Weights of a small segmentation model.
Model: 48-pixel images, encoder arch vit, encoder norm layernorm, encoder activation star_relu, encoder num experts 32, encoder patch size [8, 8], encoder layers 12, encoder width 256, decoder norm batchnorm, decoder widths [32, 64, 64, 64].
Training: muon at rate 0.016, batches of 128.
Data: 147500 training examples, 7.8 epochs.
Rows from block 8 of the encoder of a small segmentation model, named by matrix and row number. Rows with one number belong to one neuron. Each number is 500 + 50 x the weight over its row's rms, rounded and kept within 0 to 999. All counts start at 0. Numbers have three digits each.
After each neuron's rows are labels from the 100 images, of 14976, where the neuron reaches its highest value: "peak at" is the part of the image that holds the peak. Only what is clearly more common there than usual is listed. The data: dashed paths with two dots that lie on the same path or on different ones. In brackets: how many of the 100.
# fc1: MLP up (encoder.blocks.8.mlp.fc1.weight, 1024x256), inputs 172-255
# fc2: MLP down (encoder.blocks.8.mlp.fc2.weight, 256x1024, transposed), outputs 172-255

fc1.284:495519432483545499429479504467535427536578465603523534468618590569544485412596366531452543482424393454495537565511533530516517487381460460473548410504504535543521441479604454475487493500490493420553533467547518584487494501500481465493499503548444456505
fc2.284:455496525566495479471573537532494464490445478520379478505498478468557502515471586449488493538475468507493467480560494497449512494515525537479469509446549488604471449568424570533383533426523490616505565489517583475466440530452488495541522440472515433581
peak at: middle right (30)

fc1.498:551471458530479534451524553461491501447449430481593420519461571452426385520530495522468439483519557532562477430406497553594430457560453506523493496504527462516507575516463560510549524509435495620502465418497581509472501515474518494492575504524486532481
fc2.498:425513527488454574476549409463399490502541526379538514513482474509603575582548543616466459482498540529483460479518490469582426485402464485441488544520478513358611543490583500478482469438478441577520466493496493480519569424506490514495504509465515464437
peak at: middle left (40)

fc1.384:509518471494511480395457465580468395581501549458465426471639471577468423477566386529558586528465427427500562455541537497488474429546599456484486493515547527392600478511412509527467464457521468471583565517496427512471492429491561540513544476509445487516
fc2.384:456515460481478489439521449538560515504500575536477501551512529629427569473505608430581463485489508494447508423373593491495461516516586479444519573481459484493501427529569437490506530504512519516500501504401509544478428532486546528526530411485487496530
peak at: centre (30)

fc1.712:484457417549523446534507536592550443495514543470514555460542501555536621528489483522585568537490580451483489500501521468533519462546491450529496403467442506471505513435413482445453484487441418493514604484434505526522560516514440492507492496512558486479
fc2.712:533540469432514475483418601465591498502501454629512409550521486423459493494487521447453531478482571468477456455386617541515530487437514517539480467534594464502510552507521418596515522546456519503528509452531512542422559480516492468467515522552548526545
peak at: bottom centre (28)

fc1.664:533485485432394471509512489463581463461460352475591458411544476576526488543595459522552564420494491598519440487508527517581494463579506461485545479475438525538580454568503483418444462474567419580477561566475411468544527519471535515479460461542476425445
fc2.664:459475546481523464520387561449416468498501531438475562535418499433571473446420522430456468529511528560532545498450510452538501511451518501429492483507523487485445524522545523471549503508567437380556481409551537481468480525535522465514534524581476523482
peak at: centre (28)

fc1.727:526506595458410473479537459459472576594455503577582508497521519620585519379498459502498517495469426465605460515485465443445533491479459548505480438426488577507490431387489457525474449475535562456449695495469579480409490486464542522489502457557497545502
fc2.727:457483442532512434443487522505531558421479586521477438560462517610530474397463551407511576559526473582477603486544582460442508463471556485496518526436484507615461558567501496497518489485496450599497443479545530559441520534594459431541525487518508454489
peak at: top centre (27)

fc1.272:428484432442551486467507566493515508538462436427559560543435557495574482512494558426533520507503621503486509509510526521515391497479454438518443546527500517441565476412488420419445501488429477553555496513494486509506369496493507430522498389465567439443
fc2.272:595533510516454575485523425550483475566552481499549368469533527457513521532569502503454521510482514512480454461484527515431555492488523489518499524514523498516536503549510496500406439523467534571458452483604489579403562471503470384472579467433512515508
peak at: middle left (29)

fc1.594:504498511519545471507390465542521484489458584395561545495454515519416506530491444463500477454515475374437478435500538505535560441536473404507444494386542560564445532554489520473470480533508595536557503414585456458595472446483585510610403473546429464520
fc2.594:470524523512475515546529461519552455562464498510506568522566464524586537426511579484493511486388518473478574434501570511426502551546527498465586607552444537569482517528539487511382512529493451465502558569540531523509491448445474507503529502496428576512
peak at: middle right (34)

fc1.455:535498529535530549522417484530507555518508408571514525432440578479410502468513412455576525554464525397526592534422457542498477508481448570505548490572467486544454500521451493408607572465477488429464510514535516480462510500503460459432570506511530489480
fc2.455:537444403495477520519429468479517498492475564555520551458536554433497464446470505472522570455519384518409576534605524570554518387432506558576462513482585562545461536499512499543505536508547481428526501546475476440524508495515477620486442411584492500463
peak at: middle right (39); top right (32)

fc1.380:535466559564542484499492567403447524496528627394557494541485511498371421500478413452494536503567474507636456419578501446543495486455488512423463489517466481454618558579542551462517519471560479509490507487538470485543548460560407531477495512441551503455
fc2.380:504482512503521499441492487503555560481513550442476510569441471547270520503502447464541478506485513491534562440473507453511428475527532520520518583632542543433462567505509553512456480501594566378500440516433430529563439466545515486519505467495486470465
peak at: middle right (27)

fc1.706:498524584472584509545469430525435567557444426474541444485475584531501547583442525484508525482534532489514542455413504501424535475526472480401371446484536508509542452622520560346457501495507434398558556469525516475543501540577576443511407463414496429497
fc2.706:459500503587506575497486578461411469489474470408507501575531501510566514531496501464530514508610550588534486462594513514553517472557494455465536476600406451541525483531537528414464501520549575499512499551520514532510467423496566496483554431505460505478
peak at: bottom centre (27)

fc1.94:509568585493543509497483464508510470544470509418522545416464430477378511570501493578508434553511548553477519361457483489492514495620497482555499545544527537592455510409460487444434548623542637434544464409483496481501382516464526527501470569437456489532
fc2.94:536504537499523507564509465497561482487514482471459536535420563576463515448489580530511493547471500506442511545476501516490522524571537495433494530413458544466572472500491504476537485400542498436500557516479506485523429438502560454477540482508402521520
peak at: middle right (28)

fc1.23:432457500404482524449429454483458478449466506576479480516407555566556492454535540466485448580486514465502519568520494530468505584463571519571549509476538483403553523541464508486470462558629487549550377399434434507510513490450516447491560460457498512491
fc2.23:477578522503456569523492482484514517454466486409521544497434513462521481537513498457528444508514477598542480545457476450559514491489480477552454588529579487468454483501524468448496482480578508578409441484466570526488475536551445589519529518434508552467
peak at: middle left (34)

fc1.627:395502381537462510410506505482511482447551527512483443470485430447542489586511551443513400516546534461581503555503499539582453488446470451487541499500529541467517490546440529480526533522535528567477375439509391467509485578510483521538507570472543478400
fc2.627:476488489541502495376531568505519553536519505476532417555391499448407471543521513472461511424531592580536488521446520465532444468443500499584554612517395473386566536454487468510600468508515542535513473498510458435535492510500515456524469523497487581413
peak at: middle left (40)

fc1.109:376584512485466498467522386468489445468494580440529623515486486495473543571448516509479530534507517535426533551444530439486403460482518501439545510586480545427459487441518511493600576517587474475473506449493513536525435453545489593492510485448501458559
fc2.109:529569568488569557572454530513588519527502579564540528482465476525514497474557582455497513509502428533450478426519542444456483458529470576561548525482469437471421559506513488511487517464549509460542497447532505450472509555490510442544520426471401498532
peak at: middle right (28)

fc1.517:532451568484378459538434523462567510610543393496564434444548597595502497558470431465535455485516484563448381511534526536481511518582484446470505452494454509508479443596503539386461428456622389540540529583546489509520532511530585555521449496545422440527
fc2.517:405556464472584589457477489476419488462455432460509616485438515500579529522440569434490568457520521556471550536490484438478416503497569495387588528563508502514519442560510519385512558527554448382525553474518481403533455492536559484522468489506528472422
peak at: bottom centre (39)

fc1.38:444519471450495524504421556577619450534480583497458481488452425424415466496602523445407525448471516496561563516569484526459589518489496498534485537434526501464569493449499502487472494619510526504544487413429472504532466520419566485479537515508400509443
fc2.38:524509506513572377479481428442439507513424475502578537580432454537614480515397596464486444629443515503461498463527609520441640466580525482472473465531656423558469472476538537501530539464582568440609544543443558547575497505462420554543471475505585465505
peak at: middle right (27)

fc1.529:462462504483502448476526563455518563503337464532520520478479588521499566534528652514511521406529497424405472492489494526476523506457476570476503501499472466356430522525547582463440481512515466522509520416404465470426529595469499445479515497510576443448
fc2.529:451517546462429606555391448496431422458575543385563446462531455503558482494485429500433491552483463625566500564379653414570524487517483492503428491520523431611545521422543572474509430493523490505482530521595609501558562446558473553517533527504543567464
peak at: bottom left (34)

fc1.136:567550417487447515452487461466427438466573513547507546566453450416521461462496438479492543449495370476610567497504519438463491512446444405456485497482474435471445482443527422586518495483475429448515502511466520478493422521539375484452498528513421618539
fc2.136:519491499463522457480546593570640506523567509540462373452547508497475509525445554519462500503506576464523420424517528516471431518403508475506460533448440504531379487555485410492378461464432616472422484499561444491537488422464526425582544467451448486548
peak at: top centre (27)

fc1.400:525427486516584531447429424430505423492497425611580520495540472627420424436454361560504523486497469396460566510451530523506494483545470466510563493552451444569527509483498355541511569564494489469487480477457457485505480569431450447501498511499484490490
fc2.400:479516473450459469562582520543522426569514537497402506450441503445519562515513637505484422458544533627534478519490612456492481485516475524475468469369437511513474453499431537506512458418502558523514569508587522511508495503476522568444487439492425610513
peak at: top right (77)

fc1.435:531515508520496523505522419520518569416447455470509465451484576390486465537433459649628550447553567480419512410493498496415452433484473458455506488515479488543483445561571561430488525506474578521564527470391510460460443496470435578471559580494564469472
fc2.435:490558547468499519517516552480480394552506511465463561503551499575413509484497517438457540557564414594542566578424515526492449481540498418435477532512470483473511568500490499462357486545462537392508498567536490483532456480449587410574457447497449470596
peak at: bottom left (27)

fc1.628:496511526454508519500408526497426525455536549538520494507466540529516578472504536386495454552514508529445522522555528449542536483488443473469616572522518453557491561520503599507483574540452438395531479526487557583521500632606436532539556550508484569429
fc2.628:504517397545505546577479491508566522554463549440433483417405513348521463659471442511424436430523504533535504538464555502445492532514418572506396474508483526483517545505530506459551444469457608562435511522620487481522547393452531572465509451606544592507
peak at: top right (61)

fc1.395:388453500470425519450485570452545527472444489525493495435437605562551485627467454539529542503462501535420359517491550545487480549473540585490530562484489532424467437569515538482525539428588493593477547437442475468424463524498493524459517466523506466510
fc2.395:479541563527446540603514498465353443508481459481599544514549470457496458425494504509436539449479527565468550574531474453500476464512457483486429417503551471601539514485542569459475487553474471426608440454553623489506519512466461443561508540508518476474
peak at: bottom centre (34); bottom left (29)

fc1.301:441476483446510527506445513427503484502470457429560470457450554577554530517563437546503557527467405510523471506459545483473479484586512605498536537397516520478532470538426494456508568456573399552459597463527443492539494584505550571447432569510418427434
fc2.301:478534556526431475523471491475398467491473475502479576519476448508501454504435534465520443451476563564515556482510513438539481460513573481470466405561465471528487540563548550502548449514545507375598436497560623497474472470483503497533604413623565587511
peak at: bottom right (38)

fc1.85:517449494597474567490426429510474498534565540386571524433476421509383624536481451587466488472455509422483586389422488483427445470615590475475493508461444442547396505537446534510536498454501539493511512428528476476563502527491543513525449455531493519496
fc2.85:522456522505495460366486497450532527519539401507501560503501578656568483478432598536586473485554545500497500461540557440484456490504561479426494405475484540431578425539557532501512457517533608419568546590517498474507461444449581561542452505557454582522
peak at: middle right (31)

fc1.36:568446618489501495541479549508503493591422393553514467532553615576490546538382505476529534613494457515550536490465469493498539482553495528361477485519459490521508461554580551453523506407459503537483550626503529558559515494482571502524444462456495531524
fc2.36:575452454407494539481340479544530513501455414455442482500363555463558579555535534458478438479651586474434493563585554607433436474561525536521495542596449513475543509471506473360476436498559492443439544428508521544534462495446576481395531468449507494511
peak at: bottom centre (40); bottom right (32)

fc1.28:504521493443512430460541534470538507418508426497505524641452517506471619508546558470493541447501537559623538521607510485465491482544409488540484435408452536532558475496592461540423508479435487529494544511443541547619518478499493484460488502478454436429
fc2.28:502531444607516486415466494542542536497464455487458394462458503525498503489510517418515501532422462525507588468415545491526564423391536511575550634573567456449509509510432506458425443452445488450427520473538470559504400501508470486507536525550537490503
peak at: top centre (28)

fc1.499:488442521502476415496527519521424570582519482488460554531470546458471513439440476492406513507482583483448532501502546571474522466398417552496401487456470431491446473472507451572414588466462468533492515446433489478484453423421536475487454505470551477509
fc2.499:531492491443432578570492514444590547487490453519448474486494533560466549451551549528472422585538428520503531504543595529511448544573454474613566500547491492508451441446511433460553405477557534529483430585469477429552512548501421532504507482444479489598
peak at: centre (28)

fc1.570:508462483530531506446433489492492533498473474602362468523535543491546396504462439481542531477541503544478447474514559540483495501483424514548497465540494453518470451550471575527420525458468548558478495456462468485471416463489433629520438545585432529548
fc2.570:485538606456544570581591474506500496610519542438565457533449412544422553466519616520426513499545520490426476480396525511541379473515520473426566577434484519447505528435511402528540515539448451536548496506462468445504449509443511413505558527479502500449
peak at: middle right (27)

fc1.405:587514418486475472460503623548531561475521448510488409468478526535544655474580535467483504511501612415462470500496504417503512463471486584510463512441527500494449527491472404384475489488509452472442518516494509453523499465553626459496456457508435466522
fc2.405:514522472553497470473453544532580493479565439434424418480465481492567461614486465355450427598518527474514484433429556447484531500507505463455541525634470478573589520504522538458462527441475526503476473473540482468546569433589549514573487496590511540525
peak at: middle left (36)

fc1.88:578522462501549503509506480534527505603499467468558561473505494633603447490458430512481485543428438484591456475439529427456574541567513459535461453483544603417527453561488414450421448510423555492537489495493472468510488489428529500591543462488510575482
fc2.88:461490589380471434538478417568496477538408545446441546529549556635534478461444561483558517571485550464560509498449612453476517547569504466360450551530531516483569371530578477524541468501501466506535470373439493547498496511597569474508471493465471468537
peak at: middle left (27)

fc1.508:513520555546477598515466535443530506451472463437561589531405366540372503571558514578552459518499486442577493518508511524516488534600534509479476546477528572523524535512466550523445573597538577527468485449478570450547499470419568583474540527523542469500
fc2.508:516525541458438452493507414454442496537465528541521513511538506511501563456543476523555502471494541488486542520504618484511529458479506530549504474541521496459502519509494547448532500577510480512518524476475492476490457536535496504480487486490534500381
peak at: middle left (27)

fc1.227:538562482495540505531541510522510602479469465475571499454430506475472509574585549444535548432486498447514473532496473523545431568455507513581493537524488513522459550489520439506533509432482572517484444530571476497427460420557523465401509515508500424486
fc2.227:428567440570513496516501487460540480548444517570448517500522506440401531525447523407457539542496440479490636546416402490535449465473458507514483544486502537491448563453501520461528504597537491510556480492459538506521528517512516559540574451607454450549
peak at: middle right (28)

fc1.51:597467516513513510487564471481473494523449435671519446534521540582516571460540467529512463421517521551409455518461504492561434479534545438512482466547448497534437470557583450596484513518495559489480458516535469516538518529422443499537482446533496451564
fc2.51:431531504473552564550450491536528534530569527393450494507510438505516467474439453499499517516521484537556419497497571532534492485560467566497551527501551520550564491458421512492528533473483389579547616514543528417468519526577501544409503549522534556447
peak at: bottom left (40)

fc1.55:459468484415513479518471504490451553505469420504576508393470541501497589520521474548459500512481547439456551465445483456500507425592513557512502559356485466518490436540430505407445485490570489565588502427441483435576487589503519545531514517504542441447
fc2.55:477520513532482495485441505442448432571516518423448493526455444586558439489444542501490404522405462599504491514497528438480527534563474450457503427614480488481531505530540525503572451462596524368551548458553574533471516448497550620482512472592443589534
peak at: bottom left (34); bottom centre (30)

fc1.275:543497413452514468468608434478569426405528364557511453541518557501440508451480473514400501465488503483458552536417511583497521486491495462539618503481420546479571356493517469529499539493501453512551516427479476525484471542458512536459497522457532397463
fc2.275:478595528480574525523438566488434483550437537452540509472461451548552503463518528474504474561421445633476445522491627411499492495502529449513492502473510414586471508442461516408487490507564486525464545545510538453506483473511450470543570421484477559503
peak at: top right (62)

fc1.389:520498575453413545491546538518549520558509427438584606533529561537531511554473512452524483557558537416559510612506501385474479522523475452420554530406458484559497520428570520464496477432498587423471573478474569410517582482479421543550525468482522551467
fc2.389:433528527532489462432569530460515509457465536514495527545517502574504526382560465473466499472462438373535483530432499459435423535437488494502490467504441471549437517448535453482438534462418357603521477472577542502461455440549467519554515534445418502531
peak at: top centre (38)

fc1.349:514447463503478467447559454597557495451543451525485585432556543413510479464584487507511478500412386391547546538496525536500480539586487591508518519513514522471427542459507491462546486581499432360494491454515408500484563553501400523526452519510448476493
fc2.349:521491501478500420515464495534441463492527525459531521474476484582539468530513516455447533454433483411493574597463595500554513543479461497468453414539540473553474410522476565445475502447577496384583463474506591590506533521518539534512501481564463517519
peak at: middle right (38); top right (29)

fc1.752:528411465492555550512473553484530496480524465467590469503402438440438579477537502497464543478495509493465412512551506498456490424467503549492421526452448459516443512480521476539497544632439506430477501436409442539472413577438437484461503509496475516507
fc2.752:473559528476463529547494537511504472529471534497422442520513457534531502468455511528501481530551459580577558469509514464487577527534514376495549468556444425513470571510534492515459489420522558491482609528515539450613547395521465554505547434502549530513
peak at: bottom left (31)

fc1.32:527375486519499560465440487490511472489502427440601518442469472520456536535555411580553509464481522549522580511513522460521516506590578572384471458467432481551418383448581474497498452428528573597453525474567491524548532504460486441577514425530489477519
fc2.32:501590534513471506486461561491422518557522462499440449486506553504527484459394551436453452399460544497486448572543512566455488487513483449497411466482527529475631449554461564534505502515466480383586506569520520423474441488456561553478463521544466544509
peak at: bottom centre (36); bottom left (30)

fc1.261:490447521515430521416458444496562579544455565497497503516419512582467523519551454565569577502500524547501480429534515463460541461434594472453552489531502513480423488517558510578569551464489500535525567467596570496366511466587491447456514489412563396460
fc2.261:485559491580477548567521489437399554420450555494534449467554508466509473464452618372412531534515391568445578507526451490459465511460508546537488547437512495518527528422406537485393490491540575451497522431567500493505569506543396518579465440459594516541
peak at: top right (28)

fc1.630:431500474435452479416422464476546504485432560438557597503487604547475571514574531453560478496573479507523527596480507521574481532554496489513428459418548493575456501458490514435507423474530532470472492462535543475568461508525564437476528423475552548519
fc2.630:455478490479522470521532452493496466574449546564480510507532522600516501365431456482516530451439494469465537498571553497410490496492516570470551506581482506452394518457591463462505511524473576515577491641482474510521431485466579537528592548375450525500
peak at: middle right (46)

fc1.573:348496357526514532434566552503519500478526544478527443475455441366461500566501517503551493511501490483544549477488483500468498441458499468546525532458461541492585571440476625475478495569436533584481453443427507485496545570500428481535571466555535488379
fc2.573:487543560501408513478503524441441582586460504478501446492432488597568515529515540474503451552559577524524485435521582536524524401440499429480442540548433456434589499564579487486571433447455519511452464497432509530435538454435585486517458553498540510436
peak at: middle left (55)

fc1.70:369452449589429456421525487439469547492527494437513451489494464487466449587561557509555395506564494533526545454488488476541399499443569465561528574467539543486534556509543584483498516593518541543500465470454478400454518489494505472530589478487531552403
fc2.70:429493534527502610473604548450511569566519454445578444566381441504453570506501462523480426417562586571571470498527557462485438497475465490495535498501400475456566492527533486482476394545580482642450471432537473536514513569570514523483487468483579565434
peak at: middle left (33)

fc1.544:467462524403512486548382483478507516594506467351559520478468543583593537617625438520552521568528579524564473509584556462569481462564548556544410479506515530562523535479541539436502507555547520573425462552545526486519523479566572461540446487420454454439
fc2.544:506513572515374531517592515431372493480492442494517562526447491393491460468394525475462502473505579484538525499500560501428581528513475497364522491570505527468557534549538543449533479428511472465592504478543501578513484441530473510478557501500560525431
peak at: bottom right (29)

fc1.444:532419461504444468471591464514470517507479452432564505540507535654546476411466534513473507496511487443497436480503510481498518557465491433466515409321548528541485466429469448559563468421480543509452571477440621485477476600535486486586544576507575482524
fc2.444:532627570543466561540575434459428495509475512500535487533475474505539475429471515486572447540401457523562519507445625393530440554435505443534537498458477460562477437464441372503518486468475490537540399393434452526426405389522469504552489560529527546541
peak at: top centre (29)

fc1.6:495458529430486531532458545400560519492480414450521459560495472561472525500559507496544493450503483511615512534539528498511599464457544490528430526451596463558549440431558488518474505498544513509546470482519518481542564488414546574527472544523442413549
fc2.6:520548436535511422577482416536497500446470577537452465497429449454517454491507552438478482550479469465397495453467525507564470510600616523624489579622469523483487547511441481465533520590509494467540573491493481490534381521469396573446499391546544505388
peak at: bottom centre (31)

fc1.685:566481596485519491492372528459402462523520494446457479613493573492508584457461562521473459537526512427434451513589492519431587497521517463395524424494499560480507472504526486467557455527502459555430462541527464490416591487472637452496483426477573464532
fc2.685:473481427527458534548495587520592554425468519497478422458537506497559503506488593358427544455556531489528516426582515517479519561498566443507486524489541478442526501565481550424416520478510506506562478563546549515410629514529460505526505403423499448496
peak at: bottom centre (31)

fc1.319:514527558455413476477520489485520443556499516538550388520502491521481619504595497488513463551500537497533505487492500484600599471551483527575510536550542513549500565550576485549444491478616479554430455507524604451603590445489476483617420550560492605482
fc2.319:476505488517541588518497482484481557515540542461472633511464509448530424472476522520522488426505547519447524527547594471507502511538518511464519512503483533487575443488434503437661506505507393459539464525520464551498415575616510610399518433525484598457
peak at: bottom centre (29)

fc1.113:421452552442512496459579455469525531428511424448484559390443541447503501579463495633555496533531604457469534446541518422386558455484495592514466518418500500483543488481525526380505487529465521535480484395487540505529482484502546505415526535354499427436
fc2.113:551583514471443518504413526510441395508432548462506457494510548549470533443509540458486472490463448603514491591493628596575465466442497417539491470481512448470519510526516475521477470505528579341530453579459469492456485450428456503523556476495430566574
peak at: bottom left (30)

fc1.763:491455518449479443425519437490505442512539462602536586589443476418472461491526511493405477477512495511473555571524468530491471493403395434500491470491457450476449412521569479550509546498536478415531479429486556500512434589476378478479541525514531545510
fc2.763:500585468547553594576533576460516578595492544437459432401438450532493515464529456498549501525436407498514441506508542504454556497534428495551482516518479510561517507400496481478493432488542583605408525578554529481521527457508502583504547499453463483550
peak at: bottom left (27)

fc1.166:601414510537424572470445448519569452432454503473546508548401458468373483388416420531639447510535489426473505510414535486548502548474464439465383475522440455531455466508484520593518510514508508524431408560564527440554525477508447539522507432539479491545
fc2.166:522506419417501437536551454534418516578482474450476473458579496541494579480493545533479511452460563440529517496525548494450410476500490530454527528494536594422450452429486394440511502488430461412528556554544461397541439495481523542563424609480527560441
peak at: centre (27)

fc1.264:588577468408405470497561459556479502470489404517509381562495549463624564540558521548506506430514521498488531471444470420509424415458528454455491480599445455566550529514623540486468521521469531536441461578500530442646568487442476490479483403507510477491
fc2.264:506505571558564522504472590415541491496561502374465592467509477492511416463388525494526498532563482583515466424507554529510503496488486434443474552445551562483500496530496480579466515490457430460571483536540452594445385481514481540482503559532458514530
peak at: bottom left (30)

fc1.753:486442399553454544467520495461477474505557544502492433512426442503517421581550531477498397582530510551505467493471505547533458574513523492590554573503498507504496527492533549485591515535550542557412484460436500507452645551471452488523490445506541514494
fc2.753:456449507479490575504477494500508538575482524479519396521420532458527526486474492517419427415484511453528448468539550499515537470456449477444492468509491436505656509529552532523574520468580457537413569473496549457535478506547527570428611474527520492458
peak at: middle left (29)

fc1.138:536464548486482495379488512441502441570478405515541486543558518524500586448502605523413525436524538482479516481490454494569511465508525646497589518492583471415453522426553454473470485563579464573466521394419576501579533516454485472385449475425555473512
fc2.138:455533509506444569584493473469430493445498542421454531452515476507494475493491468481538414487567483598498456498477784455493504432530527474485403497493472399543488486501392542517586518482488460470466501539609520516537485468556452540521584462563475616446
peak at: bottom left (31)

fc1.462:495483573412432483529496500537497485565468413552537494477579508510568476557507479510562497492519568560538520524528528535593456527584544489495501460572461540476500464486506485450508438432563469611544390523449573456511520468584590506506527447474538444539
fc2.462:532539487428454524508449463432464527497592572495584507506448543481510521502551488446409512427568490522399432529519528581555505519439510499452488543483538514500558471524514487423549489527504524491501470540591517575526594482453441550491480468472439515433
peak at: centre (32)

fc1.686:484374453534490550422499536526556582555532533380476435528531423501489571580518517445540500525568498514494408528510587527412397499573503386449462572553459469560500507417439497529514515520498415481601629574493406514463489464502581468432516477459511556505
fc2.686:492475532454518430529514404446508556451475485550541527510463551542375475468521511447556524443626514501509607509461626490531433491536509534512508477492402504509537436480561551487484577558456556443539527607515443499489531442506503420457452476487639522472
peak at: centre (29)

fc1.654:457546490520482549509676461577521473524457437514581501522552495565484466456441492499457509479488576466615464467552489429456493518518521478468516464491446503500483493413538514488564477434516567463428563493518680419544553501557469505507524539507481465554
fc2.654:506527542505442497379537528451446535475590496518571486580459480543515545413540488498436482448460549400540471435504531464509431550479458462455479464500466505465448480544492405551510516491450376625525440439527496485488386388606500516531481515467408489465
peak at: top centre (31)

fc1.80:532552484417454545528457512515519510411467467488573459404518511501565553545599558427491517456467578545522466549613491567474538486538519528518519458428566500502552510496622624407383393547599498509530552569452508525554432521488571537451507560499470474449
fc2.80:422543604575463473484460565465463478490522525409448528609422468419506468460453518543503524594493408575498525490396530433526513490464489453419512559602471496441392546518492504574525569416514422437488491504479515450499496429495509478551473510600456485450
peak at: bottom right (30); bottom centre (28)

fc1.196:497483530453536535468593519465505576467464484547483488524510520604542500559550554531586489482573528552441406463546549513549494584488522507482472515525519528470503521529530563502433565462413516579477492558574555563464570481459455579499473499613464419514
fc2.196:489533493474488570577384434460452494464465577409531497510464490442558586464512497417441549501437526521524557532450580491520520449530505544517511479475498508589550568483470475537529476593526432545505512461535548472555455483542496466507552544487518622485
peak at: bottom left (28)

fc1.48:496515520569481506422502567570450478469565519430509575515529562398548477513526517485520510473519684472579520493464479609486544397482466484463538441423393532511487448432527446512472532461450471544452521484427451607521476550527463457504549577463522519532
fc2.48:502506490540458457499526525506549498476540550543470370529419400422461484558527463474486475501424522443502454468537628454515517492479485403558448521517506513461492519537535480483546497569497441493531523519550522584471510530480435432441601613564521528507
peak at: bottom centre (33)

fc1.626:548513478516474526433515529494476476581555474553497426463448590558529483537523473526598484512478375486457600465535516473512480473514479380517462537530493507386495542543536432529526547522484499505551408444468456420473473517475522545555502438461586559449
fc2.626:480504515397522574509561556535613407523534432465524544569527517480497503496380553482439551430632496459508466558548515480438387564391528479524478569486465508496436414512501476555388474517550508505475473545494440558459519570466554499544536488442510464444
peak at: top centre (31)

fc1.538:598588512506496447490467463584441476482528492575591477423506555526479603505574536592486529447457535469538495496537497520558610446490556537454545470553581521504528453408558476416478540520553481453532548542501506554442570483533487508467538605447435475484
fc2.538:462474499558481452505418558523562502446538500534405464525556446394544473542424451371505484523490499518490491505449546458520490508518510496569459474506420479436457582616372461596522467421464460468510457485548459508498496490530485511512516408593508540556
peak at: bottom right (32)